From a checkpoint of a small image denoising autoencoder: encoder layers 14.
Rows from block 3 of the encoder of a small image denoising autoencoder, named by matrix and row number. Rows with one number within an expert belong to one neuron, the router's apart. Each number is 200 + 30 x the weight over its row's rms, rounded and kept within 0 to 999. All counts start at 0.
Before each expert's rows are labels from the 100 images, of 14976, where the router gives the expert most weight on average: "strongest on" is what is common among them; "patch colour" is the nearest of a few named colours to the mean colour under the peak. Only what is clearly more common there than usual is listed. The data: small renderings of single solids in any pose.
# router: router (encoder.blocks.3.mlp.router.weight, 32x192, trained with AdamW), inputs 96-191
# up: expert up (encoder.blocks.3.mlp.up, 32x48x192), inputs 96-191
# down: expert down (encoder.blocks.3.mlp.down, 32x192x48, transposed), outputs 96-191

# expert 0
strongest on: white
patch colour: white
router.0,142,226,222,168,184,210,260,222,172,171,174,173,226,180,178,228,257,196,161,172,210,197,212,197,164,218,179,187,240,210,206,222,191,195,205,200,151,164,194,210,167,259,179,230,176,162,157,167,186,153,164,165,152,167,208,218,209,242,183,178,213,170,188,207,205,172,246,182,213,181,190,281,207,134,209,184,213,188,128,161,251,216,198,197,153,191,178,188,204,226,230,168,165,194,208,234
up.0,213,195,233,183,219,169,198,192,189,168,204,172,198,205,189,167,203,149,185,190,202,194,138,202,198,227,213,225,225,158,242,201,225,197,186,148,151,214,175,213,191,179,199,197,236,182,232,231,187,216,232,237,193,175,223,224,271,225,213,219,211,202,188,175,188,216,202,195,247,205,220,134,182,207,170,263,201,225,183,184,221,190,203,206,233,235,220,241,244,218,197,236,172,233,231,179
down.0,181,218,217,217,201,213,212,189,230,177,177,168,184,185,187,185,277,209,201,202,256,220,167,188,238,168,201,148,190,224,178,218,195,159,206,207,195,183,221,206,196,202,198,227,155,170,143,182,178,207,207,217,204,243,142,152,236,247,188,245,176,174,175,188,193,212,247,238,196,188,196,216,214,160,208,205,183,188,209,191,216,214,185,229,211,236,187,198,205,201,130,198,232,222,291,218
up.1,206,194,240,177,204,204,183,224,187,222,222,188,206,209,208,155,207,145,189,209,229,228,218,211,211,197,191,167,223,206,253,227,153,176,149,187,185,155,228,191,215,206,213,184,234,228,197,196,216,214,197,213,202,211,176,175,268,198,181,216,170,219,142,146,159,164,233,228,179,194,172,217,206,228,187,213,218,214,194,211,234,178,221,192,226,169,216,189,182,228,192,217,202,243,199,156
down.1,121,200,157,192,222,154,229,211,199,187,187,222,215,205,229,233,168,177,189,159,116,138,228,198,157,207,186,266,163,195,214,200,179,201,197,227,224,227,153,255,217,214,170,176,164,248,221,206,220,190,256,227,142,182,127,195,197,216,213,144,192,231,167,214,190,202,211,185,177,206,208,183,235,193,227,222,194,254,174,183,171,185,183,167,192,162,220,132,210,156,172,225,210,166,185,165
up.2,200,190,254,187,181,192,206,151,199,244,209,197,219,213,205,187,148,175,163,191,147,182,149,208,243,165,204,285,192,246,224,236,211,171,206,194,137,186,209,229,210,180,186,190,222,216,190,212,205,160,206,244,197,166,213,173,224,240,179,190,226,187,211,200,231,246,221,213,188,176,197,163,213,189,187,222,198,201,189,164,155,224,195,207,166,243,225,252,189,204,222,196,206,220,220,190
down.2,229,173,159,185,218,200,231,167,174,194,236,175,171,181,195,244,194,172,159,171,174,173,248,187,198,176,233,231,254,208,206,197,178,189,262,181,195,147,247,216,183,179,158,204,177,201,218,213,219,206,173,222,215,195,241,185,172,224,191,146,187,279,175,253,252,164,138,247,196,212,200,160,185,185,232,190,211,177,235,201,246,218,171,148,158,173,206,175,199,191,195,177,156,208,111,209
up.3,201,259,204,128,203,216,183,189,205,207,225,206,162,186,232,237,209,169,217,143,176,217,192,196,192,163,207,164,225,163,209,208,204,175,165,195,261,196,168,251,207,243,206,233,239,182,205,207,195,211,230,157,184,187,209,225,245,235,188,204,139,188,178,183,254,188,217,225,266,272,208,197,196,205,188,202,163,132,192,173,183,209,175,187,212,181,161,176,185,155,228,206,201,115,160,205
down.3,169,201,196,223,250,260,230,133,183,211,148,233,206,212,166,198,237,242,187,221,207,239,221,168,220,235,194,207,142,212,119,244,223,220,168,175,182,213,193,162,204,146,182,179,201,181,152,230,225,237,197,239,245,230,177,235,227,189,159,197,222,216,198,198,180,215,199,189,223,152,183,143,169,249,222,200,256,255,149,164,168,185,155,231,191,232,173,212,249,206,200,177,217,264,189,195
up.4,184,209,214,201,180,183,211,164,175,208,228,228,209,209,191,163,248,157,177,218,255,204,175,187,222,189,162,285,201,176,213,232,184,200,189,201,212,141,238,186,189,192,192,223,235,181,250,255,223,195,223,218,186,232,207,182,274,221,186,210,204,228,191,178,130,168,168,230,267,207,202,204,181,240,201,153,215,208,206,181,203,220,165,207,228,181,185,252,197,220,209,201,178,158,176,186
down.4,189,161,197,222,180,201,207,201,214,164,191,222,183,207,202,183,184,190,182,205,240,253,217,175,184,227,221,282,241,233,150,180,199,194,199,196,182,204,238,197,194,194,183,173,145,220,212,193,201,227,198,185,201,220,162,223,270,155,174,246,168,227,161,176,254,155,210,231,202,210,194,193,187,218,178,182,214,176,192,207,219,213,208,185,203,175,252,257,249,207,194,187,211,131,210,230
up.5,227,215,203,247,155,179,173,212,235,187,195,180,205,159,192,220,229,168,247,173,165,153,215,182,181,196,195,168,225,187,211,232,159,188,204,228,194,214,188,220,212,166,218,229,154,162,206,190,193,198,190,197,184,153,236,258,247,209,217,213,256,169,220,196,254,174,232,212,184,233,253,171,129,168,198,217,156,162,181,182,215,216,186,185,171,212,189,193,205,146,216,195,152,116,199,251
down.5,178,195,178,195,249,223,185,144,213,181,190,240,199,246,217,231,183,242,172,202,181,194,195,192,186,178,219,190,123,172,191,243,203,120,168,164,217,253,224,144,203,199,190,150,226,211,166,183,176,250,209,192,239,216,167,222,247,224,138,185,176,202,204,191,243,238,178,267,217,204,169,195,232,209,204,188,261,197,193,188,164,180,168,223,257,248,199,220,178,250,180,182,234,234,233,154
up.6,209,225,194,164,174,230,177,270,140,263,180,219,203,193,201,208,207,167,155,193,175,229,165,201,158,238,181,187,186,187,199,261,198,222,191,190,198,212,242,215,193,147,205,196,187,172,184,167,205,253,211,209,195,191,215,201,226,175,187,208,210,234,243,164,220,235,217,200,227,225,129,221,153,176,224,168,245,180,224,188,216,163,214,161,212,233,194,196,224,186,232,162,174,197,225,193
down.6,164,213,176,213,223,132,203,132,204,179,208,231,200,189,177,229,150,218,208,208,194,171,243,189,198,226,202,219,182,219,200,225,194,186,173,216,243,167,247,202,234,188,226,188,192,190,184,192,228,148,238,261,260,218,155,200,248,138,168,188,171,203,218,195,152,182,188,248,173,136,228,210,201,233,182,162,213,266,152,190,183,209,153,213,155,247,213,243,198,224,190,192,218,215,150,177
up.7,160,193,177,186,257,216,211,165,171,205,201,219,219,227,169,244,176,236,203,231,145,190,170,142,196,140,187,239,195,182,254,227,211,173,215,241,217,181,229,216,176,185,196,168,186,202,159,175,184,189,197,235,220,187,175,142,190,204,132,163,185,192,208,259,193,209,209,237,164,156,200,230,240,166,220,199,233,251,209,178,208,166,207,172,196,195,206,198,181,282,182,207,206,190,162,152
down.7,170,205,179,176,203,256,200,187,159,195,173,195,162,208,188,225,159,227,227,161,217,209,175,236,226,206,239,194,245,223,222,264,187,197,234,218,226,161,214,156,255,243,207,230,212,173,205,178,205,209,256,184,161,240,220,178,235,210,199,191,187,155,180,176,166,210,211,207,251,193,174,206,161,184,180,150,204,170,247,189,106,267,228,220,152,198,169,187,229,169,190,151,217,184,195,231
up.8,227,212,231,188,216,219,176,192,208,210,245,211,189,200,247,147,200,219,177,199,167,214,190,213,164,231,186,252,228,182,177,267,216,224,185,171,236,171,200,235,251,178,203,181,241,159,213,220,189,186,201,186,167,229,246,232,265,190,203,232,220,210,262,179,178,235,214,192,215,164,198,197,176,233,151,224,192,221,201,235,182,216,173,195,250,227,213,220,167,216,208,207,238,172,198,160
down.8,180,237,231,189,187,233,217,153,220,228,237,177,195,253,165,211,230,173,211,196,225,227,192,222,259,166,162,204,189,215,199,193,177,213,197,204,210,213,170,216,183,161,199,174,185,177,190,186,198,180,145,185,238,206,193,187,188,241,198,230,177,158,141,144,238,192,174,201,169,181,184,176,215,216,197,265,172,237,166,229,206,174,188,197,283,213,198,170,211,243,256,265,178,230,208,220
up.9,212,229,241,212,187,239,156,219,183,177,209,223,210,239,167,170,190,164,168,190,222,233,199,209,219,188,194,218,212,232,151,226,202,157,182,198,223,156,211,195,210,225,230,204,192,200,194,266,275,172,236,245,208,224,225,144,292,228,199,190,250,206,236,164,200,197,222,238,225,190,225,188,236,228,195,211,194,209,249,168,187,169,156,190,177,197,242,222,235,202,203,201,187,169,168,154
down.9,213,207,206,218,225,259,230,218,228,180,221,182,219,223,168,186,199,208,206,202,231,142,214,184,229,244,172,225,180,204,114,186,224,202,183,120,164,199,132,188,221,198,242,213,164,145,222,157,226,192,224,237,178,177,218,238,186,238,226,231,212,168,184,203,175,207,248,126,287,190,259,182,184,195,233,209,173,219,219,153,169,177,182,202,189,209,202,160,274,212,201,198,165,249,201,176
up.10,221,181,227,194,204,215,149,183,171,200,218,215,184,184,222,167,203,195,203,213,205,221,196,162,214,221,167,220,199,239,159,239,162,177,185,201,209,150,225,199,247,135,176,224,251,199,205,287,209,237,216,269,207,187,206,162,249,205,168,177,216,184,179,170,155,208,224,226,246,195,239,163,234,231,173,189,216,232,248,198,155,223,211,222,204,239,184,177,238,190,189,210,220,220,184,160
down.10,163,224,257,213,217,158,204,211,164,206,193,263,188,216,171,249,161,199,169,231,193,237,136,150,214,160,222,174,155,212,194,209,185,245,221,238,187,154,223,188,265,236,228,194,266,224,226,236,209,201,233,229,219,212,196,184,215,179,209,130,180,192,218,219,256,279,224,231,133,178,177,166,217,215,188,187,239,199,215,201,192,180,172,169,214,199,219,221,228,175,186,191,239,197,203,193

# expert 7
strongest on: black
patch colour: black
router.7,183,207,199,199,217,177,178,227,156,218,184,211,184,233,179,185,187,224,196,195,199,192,248,147,205,166,162,210,190,187,200,181,161,149,229,209,175,199,200,147,214,191,200,192,147,193,164,174,238,177,173,225,213,113,177,173,202,204,168,183,281,162,225,152,164,160,220,268,232,209,170,232,148,204,152,205,144,187,170,192,150,172,206,207,220,231,225,192,179,196,149,154,174,140,171,216
up.0,205,190,209,261,176,179,148,227,247,198,165,165,207,210,183,197,194,209,236,177,188,133,267,214,184,233,171,235,193,176,225,206,223,187,147,220,216,196,163,220,215,170,244,186,130,222,172,170,222,202,156,198,215,138,207,260,216,248,224,251,247,193,231,218,224,135,197,217,220,178,214,181,187,198,193,281,160,218,163,214,207,207,174,237,201,210,214,175,206,195,209,229,176,167,155,203
down.0,186,194,170,150,218,230,226,171,152,145,195,210,190,198,204,189,208,180,247,191,203,231,135,199,182,172,189,185,231,219,205,271,167,196,196,215,195,249,190,171,163,178,173,240,189,193,202,200,187,167,202,216,178,261,178,160,250,211,126,163,152,165,203,196,168,236,217,259,176,209,204,229,228,206,162,143,200,207,211,214,227,241,223,198,228,209,173,180,179,204,206,179,239,197,238,151
up.1,231,216,210,176,233,226,186,242,146,205,203,248,223,175,192,233,191,188,239,212,143,194,153,211,173,131,195,182,211,250,248,213,235,185,258,172,211,273,202,201,160,172,213,192,240,270,209,220,163,198,157,221,195,191,187,203,227,173,221,261,193,168,283,205,213,220,221,197,168,208,203,172,153,251,199,250,204,203,163,210,242,194,184,208,194,177,203,225,206,249,227,194,174,169,200,266
down.1,173,182,204,223,166,205,251,232,241,185,233,117,185,202,227,143,215,178,182,168,260,263,238,163,197,224,211,213,221,217,197,216,178,199,192,214,175,165,168,169,193,173,206,195,193,261,165,178,171,223,238,234,198,260,157,187,190,188,225,177,189,199,239,174,202,207,183,167,280,179,201,220,212,226,231,168,183,218,225,184,156,176,239,165,173,182,192,191,192,168,180,236,217,229,243,169
up.2,169,193,214,198,175,233,153,224,237,218,179,199,228,175,208,199,176,213,228,199,227,201,234,211,164,194,270,191,172,189,241,247,175,130,124,163,187,166,249,195,181,160,145,175,237,170,209,227,215,214,170,212,201,220,204,222,263,170,204,217,235,159,203,202,206,190,225,223,204,184,183,218,181,187,194,196,238,140,183,185,199,221,241,215,218,192,211,227,231,162,197,194,210,184,227,204
down.2,239,171,171,241,232,242,221,192,200,175,193,187,162,221,177,191,185,217,224,180,147,163,177,164,225,220,180,206,213,253,164,201,195,240,172,232,169,213,173,141,207,240,230,228,202,205,182,191,249,220,225,149,175,210,211,199,233,219,187,175,210,224,193,222,197,182,146,231,214,203,202,182,201,165,159,199,182,213,190,171,211,178,170,215,186,242,188,128,195,260,216,228,236,231,189,184
up.3,179,201,184,155,183,216,219,169,194,211,186,240,187,212,224,190,194,239,177,168,156,224,169,219,181,192,151,254,162,162,250,210,194,181,223,237,279,195,201,170,180,195,193,241,236,181,216,177,189,183,212,176,159,223,178,154,277,166,180,223,181,185,233,144,198,250,223,261,160,192,209,192,206,200,193,150,240,238,202,154,182,191,227,248,236,146,239,188,172,234,161,186,197,235,223,207
down.3,252,170,251,203,208,234,212,266,205,220,215,182,247,211,150,163,210,180,236,203,193,216,235,193,242,192,231,217,217,209,163,154,244,178,146,191,177,185,170,209,233,234,204,152,190,159,160,145,195,216,181,225,227,176,280,211,137,197,226,217,243,205,189,240,161,175,193,143,221,136,217,205,199,185,201,261,154,216,196,206,249,160,193,164,148,196,185,183,242,223,193,253,179,225,231,187
up.4,190,211,195,199,201,155,250,191,195,154,200,192,226,168,216,174,152,200,163,218,181,175,155,224,208,226,200,238,221,252,157,259,215,200,179,185,177,202,141,229,209,178,198,182,175,212,250,216,237,162,228,209,164,219,158,184,260,205,205,183,203,223,138,197,162,171,215,254,225,195,204,171,230,204,166,217,222,218,176,231,268,171,191,193,162,284,218,199,207,236,176,199,227,229,171,199
down.4,213,221,241,183,226,187,214,176,164,269,175,129,220,177,169,219,214,172,183,184,209,183,198,202,190,229,224,153,159,201,213,211,188,254,230,247,168,186,253,142,190,249,206,173,254,234,128,188,213,215,138,204,220,232,204,199,231,174,184,179,189,206,222,191,169,214,71,182,223,199,174,210,212,227,176,182,194,231,196,181,189,240,189,185,179,218,190,215,175,221,211,222,217,228,180,237
up.5,216,193,185,245,171,223,177,217,198,191,167,238,206,195,163,162,198,210,263,176,205,193,207,233,177,225,197,211,196,159,224,260,205,189,203,214,153,234,184,221,175,119,211,199,168,289,181,196,214,157,151,198,193,192,233,206,222,227,193,217,208,167,191,229,245,202,234,205,218,175,221,229,183,199,202,174,148,229,192,180,195,230,269,187,170,246,179,177,181,181,203,218,213,112,208,154
down.5,206,163,168,204,221,182,162,211,185,181,168,224,196,219,229,193,204,211,176,200,205,181,186,123,184,256,195,170,189,156,177,208,189,199,157,192,179,227,224,140,212,167,175,194,195,190,206,190,220,238,184,204,237,158,228,252,281,198,148,227,227,217,206,230,206,244,256,274,182,156,200,177,167,201,149,189,294,186,209,161,193,177,202,202,167,210,284,209,254,181,149,141,208,221,255,223
up.6,157,212,192,187,243,144,218,196,182,219,166,190,164,187,189,221,201,155,175,145,184,147,222,187,218,241,161,180,219,179,198,214,160,220,229,213,227,277,173,224,248,165,233,215,197,211,198,153,256,223,207,213,206,153,209,267,237,214,175,192,235,222,210,157,247,212,186,181,205,217,208,149,171,193,198,214,167,215,185,204,171,211,171,220,198,215,213,189,208,150,246,219,240,248,173,210
down.6,186,208,163,165,210,144,199,227,188,198,204,253,243,207,277,190,229,191,192,190,195,283,204,212,165,174,210,212,195,213,212,226,214,255,171,151,226,175,204,206,187,159,236,173,190,186,190,177,198,214,182,169,173,211,210,224,284,157,263,211,177,187,168,208,215,203,255,254,137,237,146,236,222,210,184,190,188,155,197,195,234,213,235,161,224,195,197,238,244,204,172,174,184,194,234,165
up.7,188,182,177,218,190,236,233,182,224,203,173,215,210,197,189,202,190,207,188,234,203,183,181,242,187,175,159,223,176,147,203,209,170,151,235,194,220,195,211,240,196,167,175,224,184,214,210,184,227,234,235,226,190,177,167,181,281,194,162,259,226,186,266,163,223,178,195,243,175,182,198,184,151,245,206,211,234,253,147,201,237,201,224,261,283,227,213,250,208,156,183,242,203,212,170,232
down.7,204,227,251,177,233,164,181,231,133,185,201,202,182,279,228,190,184,196,205,215,188,222,193,166,217,240,238,218,187,150,230,191,283,254,150,228,147,174,174,179,208,198,208,164,227,215,203,167,233,208,172,200,214,190,178,212,192,199,229,153,219,251,190,213,228,254,238,186,221,190,245,242,208,218,158,178,180,197,226,160,199,194,203,186,195,172,243,235,215,239,230,168,217,147,197,192
up.8,196,199,214,164,207,233,236,194,188,211,232,200,127,213,202,182,186,149,214,204,229,221,205,212,216,211,237,211,218,191,169,244,187,192,119,229,189,163,230,189,187,257,180,200,205,177,194,206,164,187,200,211,191,210,284,162,244,244,185,306,212,199,262,180,212,182,235,192,220,165,177,217,168,210,194,199,226,178,227,197,200,203,128,175,216,227,186,224,160,187,212,211,215,206,205,223
down.8,201,183,299,251,207,231,214,209,199,191,123,170,209,167,170,201,225,206,230,182,189,190,206,149,209,198,193,230,179,220,273,203,242,175,205,200,184,198,219,211,160,140,148,203,208,249,196,225,174,176,223,229,190,233,182,202,215,174,220,236,158,181,160,219,195,219,182,192,199,191,228,226,189,224,242,214,206,239,150,183,188,198,163,263,187,179,186,208,227,208,175,191,206,215,224,223
up.9,142,158,219,198,200,249,173,195,187,193,192,192,208,234,198,152,218,223,139,218,208,237,200,183,205,194,204,231,188,178,146,214,186,176,207,160,249,161,191,224,159,267,123,189,197,237,183,244,183,222,194,191,164,175,186,218,205,230,167,134,213,205,253,217,227,192,187,217,259,187,165,169,224,194,222,227,221,210,177,179,169,230,235,193,151,214,218,272,171,165,190,177,239,220,145,223
down.9,171,134,171,172,181,222,211,204,198,215,167,221,241,161,166,197,260,153,171,206,197,196,168,211,212,137,175,133,195,204,200,194,189,237,219,189,157,233,209,173,192,275,199,249,206,236,220,189,210,120,206,207,244,235,230,226,217,231,225,236,130,179,161,235,214,222,187,226,148,187,210,246,217,199,241,171,170,166,224,232,188,173,191,198,203,235,135,196,202,246,169,226,199,192,214,207
up.10,143,164,244,198,208,208,171,214,212,182,247,196,225,196,194,191,191,217,184,199,164,196,190,220,236,204,123,242,210,201,204,241,215,221,148,207,192,116,278,168,187,157,205,209,157,187,215,216,197,191,201,200,195,202,217,201,251,204,192,170,242,183,282,150,175,180,173,198,200,140,193,240,219,211,191,231,191,202,243,193,217,216,196,189,173,205,220,259,221,219,236,215,241,214,194,214
down.10,199,152,213,158,201,146,215,220,129,225,186,167,190,239,176,190,208,207,205,193,179,214,232,174,218,189,220,208,200,234,196,155,211,156,233,195,142,299,179,169,191,218,160,217,247,188,234,226,185,174,205,189,224,195,114,192,205,185,225,244,179,149,192,224,206,229,208,212,276,173,189,185,226,263,208,166,208,212,191,235,219,199,218,186,239,143,166,208,201,248,186,218,194,227,228,205

# expert 28
strongest on: black
patch colour: black
router.28,213,210,183,164,148,230,199,196,199,184,154,247,252,191,153,143,163,170,162,175,234,200,230,200,169,184,189,211,191,191,241,194,165,236,187,220,207,177,181,165,217,200,185,245,172,180,206,205,177,164,183,232,227,246,199,298,214,171,196,223,171,226,218,209,221,261,203,200,221,241,225,229,225,143,174,190,240,231,209,188,176,193,196,205,201,238,204,213,185,245,167,166,169,204,164,230
up.0,207,184,203,181,178,151,188,210,224,178,234,226,235,198,167,194,234,245,195,210,231,212,222,215,240,241,154,212,191,202,152,211,151,236,245,215,176,181,157,193,251,194,196,167,267,162,217,214,165,175,222,227,176,159,178,202,248,232,207,148,210,250,227,216,192,192,219,222,217,192,183,198,187,206,183,191,214,210,231,183,171,195,199,229,207,209,241,163,251,214,190,227,241,177,150,161
down.0,230,165,213,202,201,186,222,183,200,179,239,233,203,199,208,228,234,219,227,176,145,175,214,149,240,201,171,207,241,187,214,189,218,155,151,218,190,183,131,180,167,240,200,172,168,200,199,178,164,177,198,236,182,215,171,203,204,207,112,137,212,211,238,194,244,168,182,244,221,207,244,208,184,193,221,210,210,169,184,222,212,170,143,222,200,211,217,152,165,189,187,228,180,214,214,174
up.1,199,202,218,189,208,155,183,195,214,220,219,284,235,200,191,151,230,198,207,197,211,137,190,261,256,173,235,260,210,128,187,261,151,206,143,199,210,181,175,221,207,147,150,177,203,210,174,196,199,194,174,233,214,196,240,232,281,237,166,258,205,186,241,165,227,237,218,248,234,198,241,183,198,223,193,227,219,134,235,190,162,213,172,205,142,190,244,232,196,226,193,237,219,204,188,229
down.1,191,240,213,176,237,209,209,206,213,222,215,178,306,183,205,225,156,199,193,164,145,242,225,194,262,187,223,221,235,230,141,230,227,270,204,212,219,177,219,188,207,195,200,204,187,253,219,192,201,210,199,215,228,190,215,176,213,174,220,192,164,199,227,257,234,224,143,203,200,168,181,195,183,172,139,198,178,161,172,209,187,224,167,199,147,191,186,165,219,203,198,186,180,170,212,218
up.2,204,206,210,214,181,248,200,178,222,161,226,210,224,216,227,189,218,165,214,188,191,231,193,180,224,188,186,210,181,180,171,252,154,188,204,189,247,219,174,234,190,212,186,207,252,235,201,212,176,227,244,211,196,194,206,202,221,152,203,210,243,192,248,219,153,224,187,163,179,139,180,190,161,197,155,256,187,215,192,224,171,198,244,183,160,205,148,233,174,177,243,244,249,219,204,196
down.2,188,212,169,209,191,280,243,145,233,234,240,187,191,220,265,210,189,215,160,218,122,230,217,273,226,136,238,190,153,177,264,199,199,155,192,198,203,202,203,222,177,185,220,163,188,203,224,208,201,185,152,197,207,190,225,160,192,184,182,176,155,218,188,166,204,271,206,183,204,195,230,202,196,159,197,211,212,133,192,196,208,174,213,140,235,179,190,180,223,191,233,176,222,195,265,201
up.3,234,166,175,191,196,179,216,186,232,174,215,304,240,170,163,211,222,127,196,217,221,199,180,167,181,159,232,206,245,155,234,201,185,243,182,196,217,164,219,151,204,198,142,204,157,252,237,216,186,172,162,186,171,211,203,183,230,237,182,169,173,162,247,156,210,213,193,253,222,215,244,256,200,185,183,189,169,219,208,191,182,250,232,168,178,174,228,176,228,231,183,244,205,212,279,224
down.3,214,224,200,179,194,227,197,277,203,230,191,204,209,226,257,148,223,243,177,182,162,202,211,211,211,202,236,186,182,218,171,178,216,160,218,183,224,209,142,226,206,209,196,213,202,215,150,210,231,241,256,157,166,209,155,235,162,232,244,198,178,235,203,206,219,220,254,202,211,219,201,219,192,175,223,162,155,161,221,147,182,178,205,213,189,194,215,176,256,190,226,173,192,173,166,131
up.4,187,201,227,196,182,226,210,181,227,200,185,186,165,263,177,204,197,214,257,198,205,183,190,216,191,177,146,244,194,174,201,230,227,201,179,196,234,169,221,191,184,168,211,204,237,202,188,237,204,194,186,196,230,207,248,171,218,254,147,229,190,136,202,214,192,166,182,226,242,125,240,212,208,214,180,163,216,263,189,198,190,222,116,237,186,228,229,199,171,270,198,233,168,177,242,218
down.4,164,133,122,162,198,229,205,212,198,203,172,222,197,200,194,147,177,223,189,212,235,204,184,189,164,206,246,208,164,179,200,220,233,167,195,182,179,234,194,177,208,197,232,182,210,179,191,191,236,209,198,188,192,215,218,166,266,198,202,208,197,184,184,192,178,212,266,290,190,145,158,238,225,216,175,173,218,193,238,175,154,193,166,181,174,210,209,207,178,172,143,177,220,210,178,189
up.5,169,196,182,203,210,237,211,159,207,190,162,252,228,190,191,170,195,202,186,179,196,215,178,172,238,184,229,180,177,256,219,240,224,176,255,206,177,157,241,200,199,111,183,229,203,209,228,250,228,195,199,186,222,241,200,201,232,176,197,209,201,211,175,151,217,240,185,222,125,217,219,233,211,207,152,233,184,237,148,182,192,193,194,203,167,191,210,212,178,199,190,216,159,154,171,166
down.5,182,150,186,183,137,168,220,207,231,175,249,189,214,178,195,201,181,193,268,217,196,217,168,173,181,190,184,175,189,107,197,197,186,278,241,205,173,280,189,211,190,244,252,182,197,172,221,256,193,212,170,250,218,163,175,163,226,189,209,220,246,204,191,243,198,170,195,149,212,215,202,179,212,174,176,165,216,187,154,254,182,213,182,196,255,169,232,236,219,173,195,197,181,210,195,192
up.6,182,198,187,135,235,183,239,199,198,182,198,229,200,199,139,216,207,139,154,192,198,233,157,234,211,198,195,201,164,172,208,219,189,170,205,227,220,173,219,234,179,177,180,183,192,213,197,181,235,246,193,224,214,218,219,135,226,179,171,172,189,221,195,197,174,189,192,244,174,165,192,203,233,183,178,219,117,258,239,183,164,138,192,131,229,198,208,215,216,190,253,260,223,208,201,181
down.6,170,185,185,213,229,177,214,239,171,165,181,217,211,220,201,188,109,269,220,202,204,153,195,174,188,190,160,264,204,180,207,182,188,176,167,227,226,214,214,207,190,195,184,236,201,222,226,223,225,222,231,172,167,187,190,167,198,202,191,233,184,176,241,265,150,221,245,196,230,199,199,217,223,230,190,174,229,214,213,158,185,221,254,245,186,176,198,187,180,164,225,144,140,198,190,220
up.7,158,224,166,160,186,172,260,186,192,246,170,210,214,178,202,193,199,194,190,203,174,186,206,228,219,201,234,203,161,224,177,197,222,196,192,189,155,235,200,194,191,198,217,159,199,249,217,208,200,254,156,168,183,173,224,204,246,202,186,202,195,177,204,235,217,222,253,201,129,231,174,186,203,168,191,145,168,200,205,237,213,190,300,196,225,225,211,203,200,180,188,188,264,170,229,252
down.7,181,208,249,190,227,251,219,180,163,175,154,208,171,240,189,193,166,204,180,146,181,211,196,198,161,226,152,260,227,240,211,219,234,234,161,248,228,195,257,215,193,164,185,211,183,188,172,165,244,176,191,186,210,244,142,179,222,159,148,189,204,212,184,169,174,171,136,231,227,157,200,242,151,242,191,195,238,255,203,193,226,198,190,205,186,200,213,177,221,199,257,175,236,173,192,168
up.8,165,160,209,217,208,122,218,159,192,182,185,186,180,228,177,233,145,203,173,207,182,241,194,223,229,171,218,184,188,219,244,256,166,163,88,196,240,172,187,216,181,167,233,212,191,201,220,199,233,188,214,184,184,216,238,151,253,185,223,196,173,219,229,150,219,212,175,265,220,178,180,185,204,207,178,203,187,233,197,207,217,219,193,208,139,217,220,200,196,256,213,188,188,194,176,213
down.8,246,202,238,173,233,175,206,176,234,197,235,169,199,187,187,208,190,225,211,163,243,238,183,222,190,177,244,209,209,230,136,183,231,128,201,145,204,207,234,191,200,206,182,220,214,136,205,141,210,230,160,228,238,200,224,186,208,209,215,201,208,216,210,198,191,152,169,192,182,206,181,178,279,216,157,219,177,196,243,253,169,253,189,193,167,207,196,151,196,241,225,229,228,205,161,193
up.9,173,182,212,183,172,161,201,245,222,236,217,185,184,249,235,181,176,216,203,186,161,198,196,214,188,206,144,242,186,199,189,227,201,176,210,224,225,221,200,204,150,152,226,193,201,208,167,197,200,192,212,197,201,176,183,177,242,197,187,262,194,157,163,192,157,205,231,217,180,130,223,251,207,198,170,184,228,184,202,195,198,166,161,232,189,228,225,195,166,226,218,195,175,184,206,186
down.9,238,193,196,151,193,199,151,221,233,209,201,186,228,158,189,198,206,226,229,196,211,210,231,226,231,171,247,146,191,204,203,224,218,148,208,206,226,221,187,174,224,220,215,176,179,204,141,203,182,242,173,222,216,195,256,197,254,242,212,234,230,203,187,230,195,163,215,281,190,204,162,173,149,145,183,173,177,183,211,175,207,206,189,181,159,188,176,202,170,221,171,215,160,217,169,216
up.10,169,167,220,184,134,245,158,225,245,229,202,230,229,171,162,250,209,108,207,188,174,171,211,239,230,192,151,212,197,194,216,226,190,216,231,227,248,188,196,219,190,181,193,210,246,172,219,220,183,181,210,187,180,136,208,190,209,208,201,189,205,182,209,165,290,191,208,209,251,216,241,209,199,148,182,177,141,182,206,226,194,183,220,158,161,231,209,216,204,189,194,216,191,138,208,270
down.10,200,239,174,157,213,172,216,145,164,198,221,214,177,186,235,252,215,149,193,186,163,174,236,158,215,221,225,198,199,185,181,243,185,216,246,213,236,230,237,189,212,220,201,196,182,235,230,202,187,166,191,159,194,210,142,262,255,147,147,152,235,186,172,172,228,224,186,255,173,189,240,230,160,213,183,188,229,208,150,114,217,225,193,174,157,189,190,224,184,198,203,178,233,167,167,196